Weights of a small CTC image transcriber: batches of 512, 22.2 epochs.
Rows from block 3 of a small CTC image transcriber, named by matrix and row number. Rows with one number within an expert belong to one neuron, the router's apart. Each number is 500 + 40 x the weight over its row's rms, rounded and kept within 0 to 999. All counts start at 0. Numbers have three digits each. After the name is the row's rms in percent of the matrix's.
Before each expert's rows are labels from the 100 images, of 14848, where the router gives the expert most weight on average: "top examples" is what is common among them. Only what is clearly more common there than usual is listed. The data: numbers of one to four digits printed on busy colour backdrops. In brackets: how many of the 100.
# router: slot weights (model.blocks.3.mlp.router.weight, 16x192, trained with AdamW), inputs 128-191
# up: expert up (model.blocks.3.mlp.up, 8x192x192), inputs 128-191
# down: expert down (model.blocks.3.mlp.down, 8x192x192, transposed), outputs 128-191

# expert 4
top examples: length: four (75); the digit 5 (46)
router.8 080:455555504467540442533500482512560478557508494494477521441578481469512464592499487501507592510523515467482435543530471552515487513490504493531489556438464512497541530602631603454494441450435473
router.9 106:547491512504494485499504557493413514477540496526532524485478557481460567486549496571523451440540462502443537514507507396498528422511460547491492560509445504468536470538407516491502520468602527
up.0 097:513533445421454550489478540499492538495512550558566489559486487516542483494573547457510436490509498441497460510513508442486424516528499436521579514493494529531547552528489452566519447487495579
down.0 107:491546552503479493524488540468474491514526462495480524489497535534473481514478531528494463498489458416496470488497530523537455471553425511471479549462521471485516541525585525438433557472493514
up.1 088:573493474522460572514466518606445511477520490457497434524483411471576498517515584541443503469444487486483425454516517497440572496562517454484527504515546483525507415491548499617475436562469532
down.1 092:525508493505489534458528579473582542517467516559595497561557535554473487464463458463416540537522551421489512545467547567542517528542526486488509437594516596527459470524497516487429520498498472
up.2 092:492469544499487431526501522378511493427554506544524458482544390503494487500492530390397501518529444464522438491527514531496423498522585485554525472544512484431499450527546436495517502400550518
down.2 100:467562526515536480503529542476473526491490529533478467452492514473515484536513457524550459480527601466585483506516498439492430522527507597474528551533489507484451578452517484540461494449506466
up.3 119:519457523500516512524466457483536551554488434465556473470431507445493505483414510479506521592535503432472489532542515521424564533429535571475444475513511543492522462537470526498572485504546463
down.3 106:500482498451483472434470563453466498526521488573460482608546471524476558549471486543526557501491440548538522519501496481511541468517471479510453504478475499622490467563575585463509539498550545
up.4 088:457479543495435498523572487476474506518510448469511497491486490500418575491509510531523516556467529440453563487510513457523472474530495510493495488473500431580543513491478550579486466458473566
down.4 096:435494450504513513474483528511479453497449614512492486523456493459544462529557436551572487510508473520474529533503535585472460494486486466565530471467428433421534516495488443510490504549447560
up.5 090:553581483528510440489533474498478554490562483505564483580467563544457538513522539496497525554488526560464513524475535451456441441495505511487543523485545512481525507464430474470503401511477501
down.5 092:539410507530446597538467512615490489463492508536449378537486483492528439477532530595523560404544420454528489503483471556480509453535520492478475529574501484491528489502485519486437496480436483
up.6 100:473488515462468461463544491621495467527470499456505473527551498495485429482511453525532554525551517515524519504484536493542473511548499564443441487505507513545469387555463553556525437572501540
down.6 103:498477504529472481501524443439504545427522494491487505464549492519507506515461526482546502504480510514473557431535406504544502550479481470446515484444534481443488576446444357458462428530540536
up.7 091:565478552547463569418485437535445470538445493536474486486475513506466409475539452540569518522515526473473499511524468478500483471495517452555487519532491503584447518505541552522488524556515490
down.7 085:456467491440510495524531460523560501514528547485552479462585440502479524459595528507457479485538487488533534512501423483532573496528528488458479483530511523528543454528430449469517433414514471
up.8 113:480519522503467497482500490478467595534527475496431480454529535527481485519469471487491432514486426499512480529484561476550512485470469501540407443495483494464458505482446442513441502534500421
down.8 106:489501476506576574506466476496528533454450507474527489493537526505446537524495460433562548455590482409483525506458467485491521512519524468517421558477526526552586499426445539518493496494505514
up.9 070:494491433489485459534490481501488426568466525570508470475553538412520462496508582441455464455521470520555493428584531475482518480453463494478511486534454483472459533602481452534500575503529547
down.9 074:480546569514481566433489447479552507538548455461449469549513465477502520518460486491455540531576589508524400497446503495515514460501560478534535459520475497500505492523431490510533511501524492

# expert 2
top examples: length: one (100); first digit: 4 (29)
router.4 093:589544475483442481488454549591459469506509504503572463514542508583456484551490551501415513516500514509493479543477497512446542535452562488568473550500424552473487514562504522533509444530515591
router.5 096:487532491509495407525527519517597492448484502504533575452513498526467453552512471454512539470488551538447547559511492497464515493558459456589464544451485493542437502502541576445540438428498473
up.0 076:478454485470546475508502477503398470489534474434418457509492552549518587526503462515558531472454453561472524511447545579495503499475538576490500538484508477520448490492520501526443447514423552
down.0 085:581467537502468476432515456470509397494496526470513528527567535477433518603464529510440522420487526527547471533497499523547533519543478458583504559539472491556497467497486487575504467464543460
up.1 081:492541551513514472563508510580543461514450474587472487477552520561497519466453469506521522496510536556512525483531519442520478488455469473469442525514543575513542449492474528527477496522466514
down.1 087:512521480551465511490543499462483570509541440495475511483361546569479499513472529494515553454479524551445442480526477492562447579471493430506501479418545524561496511566495542514481539479470533
up.2 078:583404539478482470499492463495482459547439505511545464499555540525513552499429471488526564552492486493433522478527481490433483440570441499482528516423400433448531502468556494512485501513538517
down.2 089:459477559519537517359542493501533545485461502499428503434467478584484514492424579556545511469610461478469507489509488486522424487415564493442526491599537501470507514538487530493438503459483467
up.3 118:524467538504510492543516515475502494477447573473475534474516508569560540520523470469501439542444519501399526496463514467510472494482483453424485540457453489547547497480474462483459583491509468
down.3 106:430558477474435412434466491517568570488471523503449496573514546543491443506421492540473567519505488456546460542459516483469542558457550536509535543532475432528486517442525540481476494537467516
up.4 108:560488519387467532476486503539443504449461491535465495508497481458510576517473497544476450448550476438598524473530502529524623459466523550487566549531426495562425476455519500479480494449516514
down.4 121:476487483469456458490467497513531450532532466487504509511458594491553422461571517468479519487475519496481545507491483493539437486494473460489510452462488470460465453527464503514482535463528472
up.5 078:473468502549543495547505387509527469482537582492576471528520462549506530518447520568512494515529509511452509464530494460616472506597513464566479519467505535551516500469452523469489527503465502
down.5 087:480442528457484480499503508542440537519507543496437487441547520493505440456503545446503466506492460527532533500469530475557523442485529580508510432498511466509395488526518524530503460525492497
up.6 068:477448492485503550502504479507458458481492622555521425528432506536513526473508555503466517535460443474526518496456521542431508520498504534502520538492565520502458447538447470472463517514538497
down.6 082:413535545507488483423524528457467491548496516508480524384521530569415491486543457420439460513446535509550502536519614512540539509477518451526483539570457500543431553498507456538480465460449568
up.7 087:520486476473545479510471607510473497545473442464457557514423484518546499512567492467426508493521536419513472421545480506458447443441493521508428492581512486582495554554509564525472484545504547
down.7 086:477521504454416502473444495545520533540621521528533433502558497473573509471526401431497467520408513475532563505576436425515496546545571516498489522410494519488489450471514495576474457478460512
up.8 070:491507490448525511531530490444524476532519566537546553484484510449477539519542415495499477522509523487477503502492559512576530497544447565529482503474544448456462440432526479532493514496525517
down.8 081:486528442505468472533515508471532566429462501559516451546511515578500457484514450508529506459473433468572383402527435589483472519481560563546501502492563594565513557532487516512459568511487477
up.9 094:501515517470543552434506478457510509446535509538505508458514512452483540512505449510542556467495568573506549510454467482514528492487499522480509490463507496485521507413470544524463467482485582
down.9 097:522506491521463467444445490544489531492589485541411497499579518500473528462463482559500553437519499414505521453442494530531534479432520510474484486552467513415548536551579452426531472560471499

# expert 7
top examples: length: two (69); the digit 4 (50); first digit: 4 (31); last digit: 4 (26)
router.14 083:471553489462529411534551530541510433457524533481537507445580504526485493567553492577467484469481505432485476454513475525476506519529504440552456529413474541479526545563573627489494480459509569
router.15 122:459529472512527534513481515493479480464515581482470436527465473482460493456450436503500478452499439544521576437526503542502502464489533510467495506525562475458428497475452483434521415493465536
up.0 105:502424506498520483510529457440427537467464480437534465416520592501535494464483451517474444478583517458544597500424491503510428499492441486546482469484535524490455522499551467427539556533533519
down.0 112:461503499436487454494478524520483506537494519534479455514467450472462518506520554499485541528493469425456531512518475501473541526421571542455563465476534524396477496478532553584474480418472420
up.1 124:569541515428508482536466515464544540539535545506443478512544427498448473559472538471483520488553485449539467554461489564411608488449512459483515514507511469584453415418497537538505521466459459
down.1 112:461501489484507510517536489480495520437507515523433518551494488418505491475478581567523491488472510549491606500457545454434502521545520493554466532529478610473499495544543510479519526544492468
up.99 103:457521523528518487455504562470479508526531451497466441428551413481501483421516467486579490469571466445503458472375546432471532558453427560494507554525542528510480492475477537474495576480474519
down.99 096:515446460497495544500486465419479457525542499573556547465477520510539474490533516498428567480486494519532534475553459591410451439482533466517480522503521493419493462482565399507502464474512445
up.100 084:532461514489471537473452515524489411387495473531533495528571514503521464489481532484463526497513433488494498601403470517533491494561515517548478525469547502514479455517489552469486487424441452
down.100 086:498519461492544470479516477457503546547413434500530533540494527491557481495535459520447495596493543488563555450549536498482517499473554460530496553545471432517521598493517506556490500502581483
up.101 102:503493485538524539510564482528522474455538543527560578468479492422528450518443475517426462490491468498504439547549573512542576541574461479516573507447523432557494504428503460476410531511488452
down.101 105:447504504448552525454463524463475537499507490448473472535505463474485477562544476467554516525495574482538499481436479443478525505531488506555466509508554463498408523564549534534487531446515508
up.102 121:534536489474492458526444546492548524509480502473521470458478537536475507482464494541480550462553509488458476494564533483445452539499513463415494498539463470509495514486482597474489473472469551
down.102 134:416523483497504516493541462534505465523536481598482487565480466520466571531459540479510452517576479524476471527502498487464450461513491490508458458501542502504536432568508545466550511487557523
up.103 081:512579463481465476479497547552476462550516576428536491473464498524449524532526521511505529490528476525474446502479500511499508491498405479428555525493522509596501520460562462497521574528471529
down.103 090:506481568517562543549521499539416502487465539568471446476497468436570470546486478486503404438452499502469496453509457548470566469459485479477475515529472481438514433554513542530496466465516431
up.104 087:437552492489450569493504490471514477521496515585518447582585587505476514513472520530482556487479519463541514501487505551552533530510463441490556454495487586485509424522488478548487485487488470
down.104 088:552461484551539450514520480453511550507532495509463507473502470498552461540482527470483496559423554520528503507413546516495524548546479484502514503542477548478486564537511562404521478498464570
up.105 072:468517527509558514454603536523516530494513539505513470545447543507592453483505462480520500526540515464462460531468517565500479558470503566515438485519470531593506500488508507481540459474461423
down.105 076:512441416449538481512510543468495542515475451528514536532507483445431500496476456530484492432400511457553543473460551479478541541458490499523491497518496434511505574580524497496457568534475537
up.106 079:515456488559504566566517500487560525469478511512529477558548486529535418478506540538588538528498480505414483524485535421509430494480470433482515439465472572548537536409435532433479471442525548
down.106 091:485532582524552499551493477560426492550583523512520516482492541463457549526524529500455540515518551530482460491527505500515512476509451505458520510545507404389503565593509508501455484405469530

# expert 6
top examples: serif (58); the digit 0 (56); last digit: 0 (28)
router.12 080:458564464438531421530509500514507471467526543516554484466593511500498497546552477575499442505455473431496450440482484547491504520533468460541483510385473546478548501545587589503508472497494543
router.13 104:544492532550463503528462472527530504549505539477544517514416557496483515488513468551506465475502426572446544449566478527512563419578573469458470513472448474500505480478451483490532460480522574
up.0 085:509458478453479464524450532442508426462533580492497481383548511494524507516477508498543526519532546557502407465536440396452528508551461518505477486504487512545535470508434501490487565536427475
down.0 087:471502507561479471439487449555490593532504511438582618498491477481502457524535479488477483514461484398469505482459577567577522540438487488503461470441498469468548540552482565520450453498487474
up.1 095:470455525460474485528520527484463466459578523468475512419445514417513573559471470547480489527486503485509429514486488492506478472560499540522488516508543447478530528467436479442446570507532510
down.1 094:566530528562569526517476488525495540475450504481525532438483506486495493452505548529476445538501533488513521485461465549552492520511536493530529510542474482507445558482529488463476478402514586
up.2 077:473559465587507516475438547523509521480497506457528512525524484485538513627422471481444460442467480465548498515579581475478471520521506469534520452461393543586547555482475499540520516515490473
down.2 078:481481537507538547466430482567472525510499549531452503438426532516530565506527460458541495490566464503521557519542453462545458420518522434502559531505472463393559481509511456459509489497527508
up.3 097:518489489510566529600448457527520489582506446613521476518499489520503543492450564445506458455551516525521486522501497486513413499546512490452462535465501457552554512449519499501503463514503533
down.3 090:486482574536462516504539512508425531486433586473463443492517439478507521522420538511467523477464523486436533504498568563563574502462504517527598511506515552537491468501515507483542538481524491
up.4 086:578456476545559524520483506458558565524461457531495517387469563510446498472517504522471507542398493517522445493464480430497409516538428500454519523558522516503539505461467499537507483501476456
down.4 085:550459536517460500543484491434413450452470559540518475575579438471550539532552459473509499491577574517563509469537558569464549513453486548529546503533490480541452512512529485487459541475478452
up.5 082:557505535474512409506568478418443511537450544465533479481492545451500539468451471501438513498475497551509526447498524487436504467483462420515511522550452494473451462381583444468507503488523474
down.5 088:553528434474472536442439510527527487475518511491480484490533447538474420474450487546528446548528492502453573511578493474463504468475475491458475508471536560518451534499477525434521454490511455
up.6 080:557566469503464456427585490541492538512426531573526500481492513511425504473517539514476588536476450502498497508500443436482566470423532552454542472470445508515468575453468520542456524526495497
down.6 086:547506428505562538511585506458404481576585485501494450524549498471550499553483452525482393488554494485543413535477534455480504584585477544482536537542455492497515489508533496486547436475486553
up.7 087:460472532461523496526517539484561459532504547487463432540475496514505538460507492566497517429501485519520570557429458450492513512482473535495435493477497477498545556314534521495509491473540549
down.7 097:551495509470513512412498442517485558511521525537511464529529428470531458465445523416557523454520467521427482532574525490466527535455556490493564438505464475477492466513548526487431429438543509
up.8 077:519496496500454474519476503483436467487507491510531490508477561451495556480545503535462488477486521543527468456563562517500514500544461491538511469461550504547490528457468476498587415476486436
down.8 076:524514438540492528484413447512552536473441470508505458547510497494507501486480512459495540530429486614449574448539477523538482419509564488473570479487474461443557497507506483554485478482528475
up.9 080:495519504499518538485556463523518486435411493537460587530515543535494413503438514475568476537499484485506491540479435539417488514545448475467521553555518434537509562467465510485476453529440459
down.9 080:484488467426502527546452530442444503589472444469455493510568491536476597505554490521474449484530547483466407534448570500533537522459486526542478489563501571495467528592550548537475504406524446